config.toml
model = "self-supervised image encoder"
train_examples = 195000
crop_scale_min = 0.2
stem = "deep"
widths = [64, 112, 192]
projector_hidden_layers = 1
ema_decay = 0.995
steps = 6100
batch_size = 512
lr_schedule = "wsd_sqrt"
Rows from block 3 of a small self-supervised image encoder, named by matrix and row number. Rows with one number belong to one channel. Each number is 128 + 24 x the weight over its row's rms, rounded and kept within 0 to 255. All counts start at 0. Numbers have three digits each.
After each channel's rows are labels from the 100 images, of 14848, where the channel reaches its highest value: "strongest on" is what is common among them. Only what is clearly more common there than usual is listed. The data: simulated fluorescence microscopy of cells. In brackets: how many of the 100, against the usual share in percent.
# convs1: grouped (2 groups) 3x3 conv (model.blocks.3.convs.1.weight, 64x32x3x3, each kernel summed), inputs within the group 0-31
# convs2: expand pointwise conv (model.blocks.3.convs.2.weight, 64x64x1x1, transposed), outputs 0-31

convs1.3:092104119153142147152131168150145129148156142113129156108147104129131142064115142137123096123075
convs2.3:142126166111148109180128145153171138177108097158163110125143140096150137144149100123123114115099
strongest on: long thin cells (46 vs 13.2)

convs1.16:097170108107133121113129190127157148130135099100106170113122135138096127117119147118177131155110
convs2.16:061152121057121159191103131136147138116143104119139136082152150128114130138146133147118125135130
strongest on: few cells (86 vs 24.8); cells: one or two (86 vs 24.8); membrane rim (39 vs 12.8)

convs1.26:122159149124118095105172153123126141151080083098134151151135135102140104129121132113066125123122
convs2.26:112098087091191130129181148091124139131123123126094122135114128090082122144123128137121143123106
strongest on: ring around the nucleus (75 vs 12.3); crowded (65 vs 24.9); cells: ten or more (65 vs 24.9)

convs1.56:135118111139090128088113116122124103124129120092117133072065132124122150123137122166118123138076
convs2.56:114090114136118124112148135086091113108097143108140099139087097131085127120106135143132135100158
strongest on: few cells (70 vs 24.8); cells: one or two (70 vs 24.8); ring around the nucleus (51 vs 12.3)

convs1.49:121119057094103127145156148085128168133147147147155130105079116124125141126149137106132147139136
convs2.49:140153074102125120136141139065092123118099127164156139069119143156097119132118124154133110122137
strongest on: smooth cytoplasm (52 vs 12.1); yellow stain (43 vs 20.2)

convs1.15:107114154096161136121117101141072145106125116118111114081120137142132105094110139107082095106109
convs2.15:118143134115103117173128104151128144118159132121118130167165131135165122136138154147148149187147
strongest on: long thin cells (34 vs 13.2)

convs1.6:161145142162132139133114131100100125112193168134116112101117088101107110152152112104163125135128
convs2.6:141123123144101148088102116107060084102109153110122119092135096107099115104115085145127118095156
strongest on: ring around the nucleus (89 vs 12.3)

convs1.44:102105155155113102145093121149104143122121132124122119122097126154106166141116133045100128129113
convs2.44:091126121117136098134087114100125107117104110163108145089135144161141159159117117112093122112105
strongest on: smooth cytoplasm (58 vs 12.1); fragmented nuclei (37 vs 12.3)

convs1.27:140125118138142147133118101067136118132139154107139121123140168116139144173169114133172177108147
convs2.27:129127154091117100116076104092125100142146111139140107090169131128107105162093093128127081132105
strongest on: long thin cells (74 vs 13.2)

convs1.47:139132120119122129063136128128125093132145070136139146101138156112083117116128104180114105143119
convs2.47:186091144140101133139150142134138089150135117143063081111128144132129138153159172189144136141121
strongest on: few cells (65 vs 24.8); cells: one or two (65 vs 24.8); bright spots (37 vs 12)

convs1.40:144110165110077127153138116122135128099165142128143123124065142105131161130105153103130110081125
convs2.40:121120130113168151141097136155144133128108140117099090110088129134153111172101107087105148141145
strongest on: ring around the nucleus (45 vs 12.3); out of focus (40 vs 20); long thin cells (38 vs 13.2)

convs1.18:120126094114102130062167148131125091150146095147110124157119114120140099093128139117115146088144
convs2.18:137127140101120124134141099110116126109112157110132139144148118200114097132137105185157127114167
strongest on: membrane rim (67 vs 12.8); few cells (55 vs 24.8); cells: one or two (55 vs 24.8)

convs1.29:118111163177125133071134103128138134154094089114171137150139134141166123112122131138090117108114
convs2.29:093074095152144123122130105093138112167134194168104103068120110111129128141100143140121118128093
strongest on: out of focus (66 vs 20); smooth cytoplasm (37 vs 12.1)

convs1.28:115148131153144130135101147052099148098132135146149145121115139134109122092115134090175125156140
convs2.28:096139085138154146141127153182080122113120138129120150111141104148178161140141129113122135133112
strongest on: crowded (54 vs 24.9); cells: ten or more (54 vs 24.9); out of focus (45 vs 20); fragmented nuclei (44 vs 12.3)

convs1.54:109165063159146141106124137153120120146116089115150081108127131171115145094119115113146123132139
convs2.54:149127176143095082123130061107119115123128107144108098107117181103123141133114139149125094123107
strongest on: few cells (50 vs 24.8); cells: one or two (50 vs 24.8); ring around the nucleus (42 vs 12.3)

convs1.50:095125138134137165092142118154142085131097084139087124139096128137133113130090099095109129099102
convs2.50:127102116120106079122120120118139141127077122085116102129127144097172126173119080115124136139098
strongest on: smooth cytoplasm (48 vs 12.1); long thin cells (34 vs 13.2)

convs1.12:105098126136089087063141099145129132118133133145143128150148106095137107119114136142140076096137
convs2.12:068087094135105106120147118101174127111161167097107126115100122113093154129094142144137119131132
strongest on: membrane rim (99 vs 12.8); few cells (61 vs 24.8); cells: one or two (61 vs 24.8)

convs1.8:148114089082092139131167158150151104111141149160075136136142100107131142134119101108158140133130
convs2.8:133157149113159109087089129143110122106102136125167126114128105159149127091132088139150115088154
strongest on: membrane rim (57 vs 12.8); few cells (57 vs 24.8); cells: one or two (57 vs 24.8)

convs1.45:134074197147114093120132151133119097127125087145114162125148130134121131106125111107106118166119
convs2.45:137086123087111133105102099173146093146136165123132116090129125164161138122149128146157145141129
strongest on: fragmented nuclei (56 vs 12.3); few cells (51 vs 24.8); cells: one or two (51 vs 24.8)

convs1.61:168125129088140146122152145128119138107097138155110089170176149093118103118121115150162120161122
convs2.61:159135147128132161144108111124139122133156119118085127095173163122118100136099121140131079122123
strongest on: few cells (96 vs 24.8); cells: one or two (96 vs 24.8); ring around the nucleus (48 vs 12.3)

convs1.11:109133148157119084129088082125098138097115153144156080125138090127124144176126114126130108132142
convs2.11:109101096122162158128114124142107079121143129088115095079093102093173166130108134109121108155114
strongest on: fragmented nuclei (61 vs 12.3); crowded (60 vs 24.9); cells: ten or more (60 vs 24.9)

convs1.25:139106129120146129127115074124085128107151164116146102110133108111140142111138104156062162129149
convs2.25:146062160127121130116145140141114126163122085098079083122129113130162154180088101128134108121107
strongest on: membrane rim (90 vs 12.8); few cells (52 vs 24.8); cells: one or two (52 vs 24.8)

convs1.21:128132116122132105148092120177146183086112100105164131164170121124098128143160135131130115125124
convs2.21:089143141134077140129109108110148105135122086117113088092092163074107127129089115111125135142136
strongest on: few cells (77 vs 24.8); cells: one or two (77 vs 24.8); membrane rim (41 vs 12.8)

convs1.7:127151156151142139047134139136098101118123112110143123098118126109130110130117139074155110138158
convs2.7:100120102097090147134089151147117087117138162081136144154134104131108146155129168185133120160133
strongest on: ring around the nucleus (95 vs 12.3); magenta stain (42 vs 19.5)

convs1.38:119149137089158117159128123147114183095133172118116120168142078121152109154121120115111148108117
convs2.38:083185111115107141172136140155121121132136143109158136112127123131143155119142152103100141120084
strongest on: membrane rim (89 vs 12.8)

convs1.9:091158141104153138127091141079119159136098119142138127088124184142100095123133123140157115140114
convs2.9:081153108106161148165096152142105117137121131140109146078130171110133137138122120107100119146148
strongest on: out of focus (87 vs 20); few cells (82 vs 24.8); cells: one or two (82 vs 24.8); ring around the nucleus (52 vs 12.3)

convs1.43:141174094122136108139108120140102107137176115110103135145146106145131152167111142152187095132133
convs2.43:120139140139145160156138128155159122178088147130122113101120133094092101095107130112099104114119
strongest on: ring around the nucleus (69 vs 12.3)

convs1.33:118141131076077120157116106093133151089133174126134104133077133096118135118109136121143111111134
convs2.33:108177121098153151130115130093114121112101138124114121133166108122116112097119064131105133112178
strongest on: few cells (83 vs 24.8); cells: one or two (83 vs 24.8); ring around the nucleus (76 vs 12.3)

convs1.52:114100102152127151096134121117138136124115103123111144122099150057105107104132081136096145132090
convs2.52:135125114130153118103150150136076102094090130099103104146116116152164134133145121187168128144138
strongest on: smooth cytoplasm (85 vs 12.1); few cells (51 vs 24.8); cells: one or two (51 vs 24.8)

convs1.30:113109121114089065073155128136151126095108122141132130120148111122107135142107128112171087115143
convs2.30:082117095081128091126099127134139150121168149084157141108118117170113142122109115137132131153150
strongest on: membrane rim (53 vs 12.8)